config = dict(
    arch='vit',
    model='multi-label image tagger',
    dataset='single toy objects rendered from many sides on busy backdrops',
    train_examples=203450,
    image_size=32,
    crop_scale_min=0.8,
    horizontal_flip=True,
    rotation_deg=5,
    norm='rmsnorm',
    norm_position='pre',
    hidden_act='gelu',
    mlp_ratio=3,
    head_dim=48,
    fused_qkv=False,
    bias='none',
    qk_norm=False,
    parallel_block=False,
    inner_norm=False,
    moe='top_k',
    num_experts=32,
    moe_every=2,
    expert_mlp_ratio=0.5,
    experts_per_token=1,
    shared_expert=False,
    patch_size=[2, 2],
    layers=10,
    width=160,
    positions='learned',
    pooling='mean',
    num_labels=52,
    residual_init='zero_last',
    optimizer='adamw',
    learning_rate=0.0018,
    beta1=0.9,
    beta2=0.999,
    eps=1e-08,
    max_grad_norm=5.0,
    max_steps=14400,
    batch_size=256,
    epochs=18.1,
    lr_schedule='cosine',
    final_lr_fraction=0.01,
    warmup_steps=280,
    weight_decay=0.1,
)
Rows from block 4 of a small multi-label image tagger, named by matrix and row number. Rows with one number belong to one neuron. Each number is 50 + 12 x the weight over its row's rms, rounded and kept within 0 to 99. All counts start at 0. After the name is the row's rms in percent of the matrix's.
Before each neuron's rows are labels from the 100 images, of 14848, where the neuron reaches its highest value: "strongest on" is what is common among them; "peak on" is the class under the peak. Only what is clearly more common there than usual is listed. The data: single toy objects rendered from many sides on busy backdrops.
# fc1: MLP up (model.blocks.4.mlp.fc1.weight, 480x160), inputs 0-79
# fc2: MLP down (model.blocks.4.mlp.fc2.weight, 160x480, transposed), outputs 0-79

strongest on: red
peak on: part in the main colour
fc1.409 092:23 45 64 40 67 78 41 65 55 49 62 50 62 71 53 44 48 42 22 56 62 48 40 43 48 45 44 43 35 54 49 35 40 52 38 41 47 27 59 66 41 28 48 49 37 70 58 60 59 27 69 61 47 35 49 26 40 43 34 68 47 45 54 43 33 41 45 33 68 47 31 47 56 45 66 39 65 53 39 54
fc2.409 110:60 56 41 51 63 53 78 69 55 49 31 50 69 44 61 45 52 32 54 64 48 43 61 43 57 57 43 39 44 64 51 55 55 46 43 37 57 58 57 18 47 57 35 52 57 48 45 49 31 41 55 50 41 65 43 59 47 54 25 53 53 43 48 68 62 47 46 60 43 61 65 46 64 42 41 45 34 56 84 24

strongest on: yellow; orange
peak on: white part
fc1.202 104:31 71 61 32 66 52 56 56 58 55 61 46 64 40 45 54 28 40 59 38 51 63 46 39 57 58 25 39 59 62 47 36 43 66 40 43 57 64 47 34 54 56 53 49 58 45 35 60 37 35 52 53 49 57 58 71 38 37 39 47 29 45 51 69 77 60 53 48 66 40 39 64 64 51 56 49 78 61 38 40
fc2.202 111:25 77 50 53 31 62 47 49 80 49 53 58 43 45 50 43 50 54 31 44 65 35 48 51 34 36 42 39 51 46 47 43 51 65 50 50 36 55 68 49 27 46 42 38 80 70 78 58 26 56 48 65 48 31 58 39 65 52 45 64 73 28 51 48 28 47 38 47 44 49 49 40 60 54 45 54 57 45 54 70

strongest on: striped
peak on: part in the main colour
fc1.235 103:57 69 63 57 67 75 75 45 57 30 42 48 42 47 33 55 62 30 50 61 44 29 51 59 40 45 30 47 36 54 40 59 51 72 39 47 47 51 49 43 61 58 54 48 40 44 45 34 53 53 62 50 53 51 54 44 56 44 39 61 39 45 53 48 60 61 42 44 51 73 73 74 51 38 71 50 48 45 95 48
fc2.235 094:44 53 59 49 49 64 44 20 52 44 47 52 20 50 44 51 46 49 59 62 47 46 56 23 54 58 51 59 55 51 36 45 51 30 44 60 73 50 25 61 52 53 43 45 44 67 56 59 55 73 51 57 60 33 55 47 50 44 51 69 68 50 80 68 54 45 42 56 64 63 34 44 61 37 63 42 38 59 39 63

strongest on: black
peak on: part in the main colour
fc1.47 106:56 51 63 54 61 49 68 60 61 47 41 29 57 59 28 43 61 38 45 22 72 49 42 50 49 63 52 51 55 61 60 64 68 32 45 57 61 41 27 72 51 25 44 48 24 61 43 45 45 43 53 41 45 57 45 54 50 50 60 45 44 53 33 58 49 44 48 66 59 37 57 56 41 58 49 42 47 58 38 50
fc2.47 111:62 44 44 51 53 31 40 45 47 60 39 61 44 67 66 44 60 55 53 67 35 41 52 59 34 38 61 46 54 36 36 44 37 46 43 50 56 36 50 30 47 61 64 54 68 49 47 50 58 48 48 50 53 46 69 69 51 40 61 57 41 36 57 30 57 71 37 51 56 57 24 34 61 44 46 43 37 55 47 47

strongest on: ladder
peak on: part in the main colour
fc1.58 097:53 63 54 35 52 51 52 63 54 44 46 51 40 57 51 48 42 32 24 48 70 54 56 49 67 26 68 29 58 46 39 43 43 67 37 32 75 45 41 47 22 51 42 34 33 70 64 64 48 54 38 60 51 44 54 38 31 44 40 75 41 38 41 49 64 45 24 67 41 66 52 42 60 59 73 42 27 21 70 51
fc2.58 097:51 59 40 41 61 48 52 53 43 41 60 70 52 35 60 61 64 55 43 49 57 40 33 53 49 50 35 47 63 54 68 39 41 38 66 49 38 45 63 38 43 81 64 62 38 51 34 41 44 47 56 45 46 40 46 56 50 51 43 29 46 58 38 43 38 45 78 29 47 67 54 48 56 44 43 42 53 53 29 41

strongest on: table
peak on: part in the second colour
fc1.92 101:53 58 60 53 53 41 52 56 36 28 55 54 53 56 53 34 40 49 50 52 62 54 52 58 52 54 56 43 51 34 50 57 58 59 67 43 57 48 47 34 42 32 28 46 63 45 62 50 68 59 60 59 45 31 43 47 26 52 38 39 48 49 48 47 46 44 46 61 50 79 29 43 41 47 67 31 46 67 43 38
fc2.92 098:57 51 21 49 36 49 57 48 41 50 56 25 58 62 74 47 65 44 64 63 50 47 43 51 46 70 40 68 48 48 44 68 55 48 20 57 30 47 75 41 40 40 57 58 59 59 52 42 43 39 46 44 35 48 33 46 29 61 68 32 37 43 64 47 64 55 55 46 36 60 41 50 50 35 57 79 49 43 60 32

strongest on: black
peak on: part in the main colour
fc1.373 106:47 27 55 31 38 65 46 65 60 50 58 55 61 39 50 52 36 61 45 38 38 40 36 59 65 57 34 48 65 63 43 60 45 53 55 63 38 72 52 74 58 56 57 43 51 54 64 37 57 49 57 62 60 57 67 58 53 67 54 31 35 68 33 37 62 50 58 61 58 42 27 61 48 90 45 63 43 56 55 51
fc2.373 103:43 55 35 43 55 50 62 51 64 56 48 42 65 52 57 66 52 43 56 63 39 62 59 67 50 46 34 46 56 43 50 39 27 61 50 54 45 42 56 53 36 41 47 61 50 35 63 70 28 46 56 66 70 37 40 48 55 41 56 74 34 22 43 60 63 23 35 41 44 60 56 31 55 50 41 47 35 30 50 47

strongest on: yellow
peak on: part in the main colour
fc1.322 089:42 48 62 35 55 44 45 73 49 65 35 34 73 55 69 37 69 56 50 39 56 43 37 49 37 47 50 66 73 36 24 36 58 55 48 48 44 33 62 56 33 55 48 52 49 58 60 44 42 29 47 54 30 54 52 46 48 43 66 47 46 60 47 36 57 40 54 46 51 71 57 60 76 59 57 45 39 35 44 19
fc2.322 104:65 52 37 48 32 72 65 54 68 32 54 35 43 52 28 47 52 44 57 68 43 35 64 61 75 37 55 22 43 66 75 74 43 54 34 48 60 69 25 51 36 43 57 39 36 42 50 43 59 53 53 40 51 53 55 47 44 58 24 53 64 45 51 56 45 46 57 65 36 23 47 37 31 42 54 50 54 42 64 61

strongest on: blue
peak on: part in the main colour
fc1.241 096:43 58 63 60 44 71 60 60 38 29 48 46 32 39 45 51 70 33 44 42 45 39 47 54 67 41 51 45 56 41 52 72 38 55 61 40 30 61 48 27 53 57 43 40 46 70 44 62 58 49 50 71 67 50 36 48 33 51 64 41 80 61 58 55 52 57 61 72 53 63 63 63 54 47 48 50 47 58 64 60
fc2.241 100:59 69 40 52 35 44 57 42 52 42 77 39 49 46 39 34 24 56 55 45 33 37 35 72 78 44 37 54 52 58 45 83 50 54 53 36 49 46 65 45 47 60 45 59 66 50 57 36 73 58 43 46 41 63 44 68 49 41 45 33 62 58 45 55 62 61 41 48 37 48 46 59 59 59 38 57 43 31 55 48

strongest on: ladder
peak on: part in the main colour
fc1.145 091:32 54 58 59 59 45 54 35 51 28 39 55 42 61 60 49 40 53 46 49 57 54 37 59 47 44 49 46 52 62 26 45 36 65 62 72 64 32 53 46 31 55 46 65 59 40 36 67 73 31 68 37 24 38 65 51 34 45 48 61 53 40 64 53 44 60 45 64 54 48 39 69 64 30 58 52 55 43 60 63
fc2.145 104:46 50 15 53 62 47 45 30 46 42 31 55 47 47 42 65 73 53 61 62 54 80 56 62 49 53 46 58 41 65 52 77 54 52 50 48 61 45 72 83 59 43 50 68 37 54 29 59 48 39 43 39 56 38 69 39 46 45 36 35 51 30 44 50 44 53 44 47 41 52 52 55 40 47 59 46 59 51 55 61

strongest on: red
peak on: part in the main colour
fc1.186 095:51 27 70 54 67 54 71 41 45 47 30 34 58 66 58 48 43 41 42 62 67 60 47 42 46 54 60 50 56 58 39 62 46 54 67 56 71 62 46 43 26 69 54 43 55 57 24 60 53 55 29 46 50 51 42 51 51 49 45 52 34 34 37 71 40 52 51 52 36 65 79 40 82 58 50 40 52 63 65 40
fc2.186 121:41 40 53 40 55 72 56 53 56 32 53 71 34 45 52 58 64 47 38 53 50 62 36 54 35 37 55 53 46 43 47 40 63 28 53 37 39 43 53 52 33 44 45 60 32 44 48 66 54 41 39 33 56 20 54 39 49 25 19 74 43 61 58 48 36 60 34 27 52 55 35 56 48 38 44 36 55 43 29 66

strongest on: blue
peak on: part in the main colour
fc1.51 106:48 54 59 38 56 56 61 62 75 45 46 54 52 45 60 47 72 51 52 49 42 51 63 64 59 65 40 59 29 79 39 53 40 57 36 44 51 65 48 40 64 59 53 53 42 58 76 50 49 33 62 72 65 36 42 57 44 49 53 59 50 65 35 52 59 29 52 56 54 64 36 47 56 56 75 46 41 55 55 54
fc2.51 101:46 52 73 48 22 57 74 48 54 59 49 58 44 33 64 47 41 60 50 33 33 42 54 40 38 40 66 54 22 39 41 40 50 50 57 54 49 67 55 46 50 42 73 62 48 39 58 73 28 36 33 49 36 60 48 46 41 68 39 56 50 42 48 88 56 60 25 51 48 56 48 39 51 30 57 32 34 52 32 48

strongest on: red
peak on: part in the main colour
fc1.377 094:40 41 75 43 58 59 51 35 50 38 40 40 29 64 29 38 43 46 35 37 69 47 48 42 41 51 63 49 61 51 47 43 46 40 40 60 60 46 49 51 42 51 45 35 56 58 39 67 49 43 48 54 53 37 46 54 51 52 79 58 69 51 30 47 38 47 43 54 66 44 58 81 64 37 47 58 30 71 56 43
fc2.377 108:65 52 38 51 17 43 51 25 59 75 50 51 50 53 49 24 60 67 63 30 48 53 33 57 48 51 40 50 43 52 58 64 42 64 52 62 49 56 66 64 61 61 72 71 59 47 61 45 73 66 32 51 43 39 52 55 50 62 45 41 39 57 32 77 51 57 46 67 28 33 40 29 62 38 51 58 50 46 51 64

strongest on: blue; purple
peak on: part in the second colour
fc1.126 101:48 30 59 61 43 62 65 58 52 23 42 42 49 56 45 59 76 63 38 49 53 32 48 45 48 48 58 52 41 44 51 47 49 24 59 40 68 82 56 31 56 79 52 48 31 45 58 61 57 55 50 61 47 40 55 56 54 62 72 49 46 46 46 30 51 30 56 63 54 71 52 39 65 41 52 58 43 41 74 55
fc2.126 096:21 70 43 48 52 52 56 47 67 63 58 65 45 43 65 56 42 37 45 46 55 28 53 29 41 42 20 56 31 48 57 41 47 75 51 52 50 29 78 44 37 43 52 45 63 79 75 54 32 61 35 55 47 29 45 31 74 42 50 68 65 39 46 73 50 49 37 41 36 46 56 59 49 55 33 41 62 54 41 57

strongest on: striped
peak on: part in the main colour
fc1.33 118:41 64 57 37 61 77 58 46 74 28 50 68 36 56 59 35 59 25 49 45 48 46 36 51 54 47 46 59 43 50 49 51 72 49 66 46 50 58 67 57 58 30 46 67 45 55 35 62 62 47 52 60 49 37 61 55 54 42 59 38 62 46 38 55 57 51 44 50 53 80 36 56 48 46 82 39 45 52 53 31
fc2.33 119:50 51 42 54 42 59 41 18 47 64 48 39 61 72 45 41 72 38 59 29 57 61 51 14 39 49 68 32 54 44 48 43 55 38 26 51 61 45 41 69 53 48 28 38 56 44 64 48 60 55 42 47 56 53 55 70 59 55 59 51 46 43 66 32 44 63 54 49 61 45 43 41 81 37 54 66 57 72 37 66

strongest on: metallic
peak on: part in the main colour; part in the second colour
fc1.244 099:38 53 68 62 71 52 50 40 43 45 41 49 39 56 29 54 70 42 50 44 46 63 57 47 56 59 38 46 35 56 38 47 42 55 34 57 57 55 51 60 57 53 30 39 48 67 62 48 79 47 65 71 70 34 51 39 47 43 61 44 49 52 41 53 58 31 51 45 60 88 45 47 43 36 59 39 67 38 60 50
fc2.244 090:53 43 59 53 47 60 52 57 61 58 56 34 38 48 46 38 60 40 37 43 49 31 45 55 66 41 55 54 55 50 52 35 60 63 28 35 62 52 32 39 37 46 60 55 30 62 79 37 58 46 40 52 50 42 63 64 55 52 50 58 70 57 56 41 48 70 27 67 65 73 37 55 43 59 50 41 45 29 61 44

strongest on: ladder
peak on: part in the main colour
fc1.119 098:43 27 62 52 41 36 56 60 61 55 62 62 70 55 50 34 71 39 59 55 72 47 42 42 62 42 33 46 53 34 46 40 38 64 57 41 46 53 37 32 24 47 49 45 50 66 63 52 59 56 65 69 53 39 46 39 48 54 65 58 44 61 26 45 43 53 56 36 43 67 42 65 78 43 68 48 49 44 52 44
fc2.119 101:65 52 46 49 76 48 49 63 64 65 44 46 42 41 38 52 52 40 63 56 49 41 39 53 64 49 44 56 45 52 47 52 74 53 45 36 45 76 49 50 56 53 63 46 48 66 44 47 32 56 41 45 56 56 34 49 45 63 31 55 59 26 24 51 58 64 49 76 37 54 41 58 54 59 54 66 47 59 60 53

strongest on: striped; purple
peak on: part in the main colour
fc1.249 100:51 32 59 37 37 55 62 71 40 31 49 55 45 44 55 41 60 34 48 48 69 52 25 48 57 50 38 60 71 53 48 60 70 37 70 52 46 70 54 61 40 73 46 46 48 50 44 56 66 54 39 56 52 61 51 41 51 68 48 39 49 71 52 52 55 60 80 47 59 66 27 58 60 65 41 45 31 59 76 33
fc2.249 089:34 34 40 46 74 64 41 51 40 55 41 30 36 36 45 55 74 51 61 42 37 51 60 62 54 69 47 74 64 48 60 46 49 24 58 50 30 46 58 42 64 25 43 67 58 40 53 49 57 55 50 33 51 63 32 38 42 46 46 53 45 65 55 53 64 66 45 41 41 43 60 57 49 43 55 61 36 47 28 50

strongest on: ladder
peak on: part in the main colour
fc1.214 095:53 61 59 51 72 41 52 52 36 52 46 42 61 64 62 36 60 50 53 62 68 54 46 54 63 75 60 48 49 36 46 57 69 34 42 44 39 40 57 31 36 47 49 60 52 34 30 59 59 64 22 62 51 76 63 47 30 41 64 61 41 58 59 29 74 40 42 82 59 59 62 64 57 57 56 45 54 63 63 18
fc2.214 108:35 39 27 45 54 76 37 51 47 58 60 31 50 55 51 56 49 47 36 60 51 46 64 25 52 49 34 49 39 55 65 49 51 43 35 55 72 54 43 59 47 49 42 43 49 73 58 40 58 50 44 54 65 45 46 65 54 56 58 55 65 26 58 60 47 53 68 50 63 54 63 45 47 60 33 56 29 41 61 58

strongest on: red
peak on: part in the main colour
fc1.341 096:52 19 61 42 50 61 47 33 29 48 29 38 61 46 49 34 48 64 41 45 72 41 40 61 42 59 58 37 63 64 42 52 65 48 60 58 59 36 23 47 42 40 75 45 49 60 55 39 60 51 52 45 49 56 59 62 73 40 44 52 39 62 46 47 38 47 46 56 53 51 72 35 48 59 49 46 46 40 41 52
fc2.341 094:27 70 46 60 39 42 55 41 52 66 58 69 35 63 54 61 56 62 57 49 54 51 61 40 54 66 50 41 54 49 42 54 52 41 38 58 41 46 65 51 39 49 50 38 76 56 58 53 64 54 49 57 51 18 55 28 24 49 60 32 48 53 67 45 49 58 63 59 66 36 40 55 53 59 46 52 60 65 44 61

strongest on: blue; black
peak on: part in the main colour
fc1.255 102:33 47 66 46 43 69 64 62 54 27 27 45 57 68 53 42 54 39 39 48 51 49 45 51 74 59 66 42 53 68 39 58 43 68 63 66 67 49 37 41 53 70 31 42 30 39 46 46 48 40 51 46 45 58 48 40 49 57 45 66 42 50 41 55 60 59 45 56 49 45 75 49 55 61 44 51 45 30 85 68
fc2.255 099:71 08 67 56 53 46 57 42 22 62 59 56 84 59 56 52 45 36 41 43 49 54 30 62 36 54 50 52 30 63 58 48 48 51 54 49 55 54 30 46 59 43 63 35 34 50 39 38 57 41 66 39 55 57 48 47 29 46 56 31 48 53 31 51 44 43 34 58 57 48 49 34 47 41 61 52 47 43 65 46

strongest on: table
peak on: part in the second colour
fc1.91 106:63 48 60 53 73 41 56 36 40 50 41 82 51 46 66 42 45 42 44 50 74 63 46 57 51 62 55 52 46 40 57 57 73 51 63 28 48 57 61 45 40 42 50 56 60 52 48 56 52 24 43 61 47 40 51 40 44 63 50 48 58 43 34 44 45 48 56 56 48 74 37 46 51 51 59 49 46 78 35 37
fc2.91 106:47 60 28 58 40 41 60 71 58 43 45 39 59 61 67 58 52 51 63 49 52 22 52 31 29 38 36 49 47 40 44 31 34 60 37 52 50 39 46 45 37 63 48 39 53 43 49 30 34 43 31 62 46 50 36 46 45 51 59 60 54 65 60 74 50 50 44 49 38 36 55 65 69 47 56 63 34 38 65 52

strongest on: metallic; striped
peak on: part in the main colour
fc1.292 087:60 35 58 30 50 71 57 59 54 52 54 49 48 33 62 58 44 37 16 53 41 56 52 56 53 33 60 63 61 57 46 38 39 37 64 69 72 75 56 61 45 66 64 52 41 70 54 62 49 50 57 50 58 47 54 58 53 48 45 64 45 62 34 48 67 56 50 50 58 81 56 62 63 56 56 55 39 54 59 48
fc2.292 094:62 44 41 40 51 52 40 66 55 58 43 44 43 34 67 50 38 70 64 37 34 41 56 47 42 47 49 54 54 44 53 30 55 33 63 51 81 28 46 62 60 35 63 61 53 47 45 48 13 52 53 43 46 68 53 61 56 58 54 55 38 59 57 76 50 52 37 48 52 59 47 51 80 39 49 44 28 49 43 50

strongest on: metallic; flower
peak on: brown part
fc1.187 107:54 39 65 41 57 54 76 58 42 51 43 61 50 43 61 46 57 33 56 51 58 62 45 52 42 63 47 54 43 46 39 58 73 46 52 30 32 73 58 15 42 45 37 69 36 43 22 55 40 38 34 56 48 42 30 33 41 59 64 59 56 50 41 53 51 26 50 77 39 56 51 54 57 50 67 40 24 32 45 34
fc2.187 108:39 67 30 59 50 61 66 46 53 70 52 48 27 53 52 55 51 56 32 46 41 21 74 73 63 28 44 56 48 39 33 41 24 61 44 43 60 31 40 42 57 42 34 51 43 30 43 51 57 54 48 64 61 57 58 45 44 44 37 52 43 59 51 52 64 50 27 62 68 33 62 67 55 39 45 55 43 55 62 63

strongest on: red
peak on: part in the main colour
fc1.39 084:65 61 52 52 62 41 74 62 28 51 37 42 44 52 53 46 48 41 40 56 81 82 41 40 61 57 45 53 56 51 59 38 45 65 62 33 51 39 31 55 28 83 35 54 45 51 68 54 48 36 58 49 39 46 39 42 40 61 36 46 44 46 45 60 59 31 44 53 49 62 61 51 73 61 54 41 52 58 43 41
fc2.39 087:44 56 22 52 55 54 51 64 69 40 77 54 42 47 42 56 41 42 32 31 44 29 47 38 68 21 35 42 49 58 76 51 31 67 67 39 57 71 48 30 34 74 62 54 57 68 43 61 59 53 42 31 40 63 65 45 32 68 51 47 58 44 37 66 42 38 36 64 41 43 56 43 57 36 50 40 48 21 46 60

strongest on: striped
peak on: part in the main colour
fc1.225 119:28 56 59 41 52 80 47 29 54 49 53 51 35 57 53 39 55 37 42 46 54 47 39 55 61 55 58 38 51 55 46 51 58 48 63 56 37 72 63 68 50 35 48 46 44 42 32 51 69 41 49 49 43 41 45 23 51 46 46 48 52 44 40 31 52 59 45 41 55 75 51 64 48 51 65 45 48 47 59 45
fc2.225 124:28 34 49 45 57 47 52 31 51 73 49 48 55 52 37 34 57 53 80 44 48 47 57 11 44 63 54 51 39 63 54 49 55 28 37 69 82 65 47 39 48 49 43 67 74 55 40 33 48 60 57 41 41 68 54 60 57 64 51 63 67 44 43 65 52 46 67 44 47 45 57 63 76 53 57 67 47 59 58 44

strongest on: metallic; teal
peak on: part in the main colour
fc1.272 102:59 47 61 42 42 61 68 69 62 48 27 54 47 28 62 46 49 51 40 49 49 38 51 51 63 45 44 53 59 56 40 52 55 64 46 41 52 51 47 44 51 39 35 50 38 56 68 76 44 43 44 74 60 24 52 54 59 57 43 48 51 44 38 38 55 29 60 62 60 59 43 50 54 71 45 58 39 52 59 40
fc2.272 095:61 52 56 24 50 40 63 26 51 65 53 50 64 49 66 34 49 35 67 53 40 40 58 55 49 64 54 30 27 48 65 53 63 67 36 57 74 49 60 21 51 53 66 64 61 58 30 50 44 46 57 34 43 65 54 43 63 52 46 44 51 44 35 42 50 40 55 49 41 54 55 78 43 51 46 48 34 67 73 33

strongest on: table; hammer
peak on: part in the main colour; dark part
fc1.268 106:64 48 61 30 54 57 59 43 38 55 27 42 36 44 51 36 54 45 37 18 64 71 47 54 51 43 59 39 51 50 47 45 56 32 47 51 63 48 36 30 38 39 40 59 57 44 68 58 68 51 48 57 44 62 58 52 49 65 21 72 42 33 31 49 44 40 42 62 50 55 59 42 70 48 63 42 36 14 50 44
fc2.268 096:34 45 51 42 42 52 44 42 50 68 42 55 69 47 64 32 38 38 30 47 48 39 43 61 33 46 43 48 44 70 51 37 42 52 50 50 47 26 61 54 28 41 53 68 54 54 36 47 40 54 51 37 45 31 52 41 48 41 49 44 25 49 46 50 28 45 39 34 51 47 57 64 59 51 39 45 46 52 56 49

strongest on: black
peak on: part in the main colour
fc1.247 100:64 42 63 58 35 61 67 56 51 26 36 36 66 58 32 42 44 37 55 49 47 36 47 52 77 39 42 41 61 51 41 52 40 65 78 49 38 70 34 36 54 64 42 41 27 49 39 46 54 45 60 56 63 59 58 53 46 61 71 43 74 63 45 43 50 51 81 47 50 41 76 55 63 54 42 60 52 51 74 59
fc2.247 100:78 47 41 60 54 45 47 37 48 32 60 54 29 60 22 53 38 47 53 46 44 58 32 47 63 41 29 24 37 69 38 74 50 64 51 44 64 70 43 62 46 56 57 54 54 51 46 46 79 43 45 40 55 57 53 76 36 44 37 52 60 39 43 54 39 58 53 59 58 30 23 25 47 46 64 62 49 49 69 61

strongest on: striped
peak on: part in the main colour
fc1.447 099:47 28 58 49 32 62 50 70 36 28 45 44 71 49 56 52 44 39 35 35 51 51 39 62 62 69 42 66 60 52 52 62 58 54 66 61 55 93 50 53 60 53 58 61 43 54 42 47 60 37 60 59 67 60 37 43 33 53 62 33 28 66 35 43 50 50 79 33 55 62 47 60 55 55 43 56 44 59 79 45
fc2.447 109:61 46 32 62 50 58 46 49 44 44 53 53 41 24 39 60 35 45 47 63 26 56 43 70 64 58 20 63 67 47 59 54 58 41 83 45 32 47 40 62 57 48 33 58 36 47 36 58 44 33 49 46 57 39 44 34 33 47 43 32 61 43 55 63 51 33 56 61 43 51 53 41 46 35 44 63 34 46 54 38

strongest on: metallic
peak on: part in the second colour
fc1.245 100:33 43 64 68 30 33 56 51 60 50 56 44 50 37 52 43 57 36 29 39 44 70 59 61 42 57 61 59 32 35 46 47 44 36 65 44 51 65 44 27 65 43 36 44 63 55 55 66 53 39 62 58 54 53 35 57 25 47 57 68 68 57 43 57 52 45 56 58 68 64 61 50 41 48 43 36 63 66 34 45
fc2.245 072:35 48 47 46 63 61 37 47 48 34 26 57 39 46 39 51 58 47 47 72 60 64 36 38 43 43 59 48 66 41 25 50 61 38 44 57 48 46 50 47 47 31 52 49 47 52 49 74 69 54 71 54 67 36 39 33 54 35 45 44 38 43 74 36 51 55 33 48 54 67 39 64 46 47 72 49 30 28 72 50

strongest on: metallic; brown
peak on: part in the main colour
fc1.124 102:52 49 64 42 63 46 64 58 57 52 47 41 49 43 64 71 47 55 55 53 43 63 48 56 39 46 61 58 45 47 25 47 56 30 53 53 55 55 50 47 60 63 66 70 40 57 44 55 26 42 42 67 55 31 35 62 54 38 55 75 63 72 47 56 62 47 51 63 60 56 62 63 58 62 58 52 44 56 52 50
fc2.124 112:56 43 41 39 60 55 45 57 42 31 48 60 31 21 47 42 28 42 61 41 37 62 44 43 51 55 37 49 33 50 50 51 46 45 69 67 63 67 62 62 64 42 37 60 42 36 52 49 31 54 64 56 57 58 67 60 70 40 61 63 63 24 44 55 38 35 63 59 35 41 41 53 48 49 45 43 17 39 68 40

strongest on: black; house
peak on: part in the main colour; part in the second colour
fc1.352 106:48 38 63 59 46 44 67 43 71 56 52 40 56 47 30 23 67 39 73 29 50 50 45 51 84 72 51 57 56 48 44 65 65 32 53 50 40 65 21 26 41 43 30 36 42 61 67 49 55 52 61 52 58 68 37 62 70 67 61 52 58 69 28 52 62 47 63 76 67 49 58 55 44 65 44 41 51 45 46 39
fc2.352 099:58 48 17 53 76 54 56 43 45 66 65 42 41 66 37 66 66 54 51 41 37 26 53 36 59 47 47 49 58 38 70 38 46 58 54 54 74 51 43 46 47 58 64 59 49 54 57 43 68 43 62 52 52 46 53 75 36 44 41 41 67 53 46 47 58 43 34 68 57 45 59 34 50 55 59 41 55 51 54 45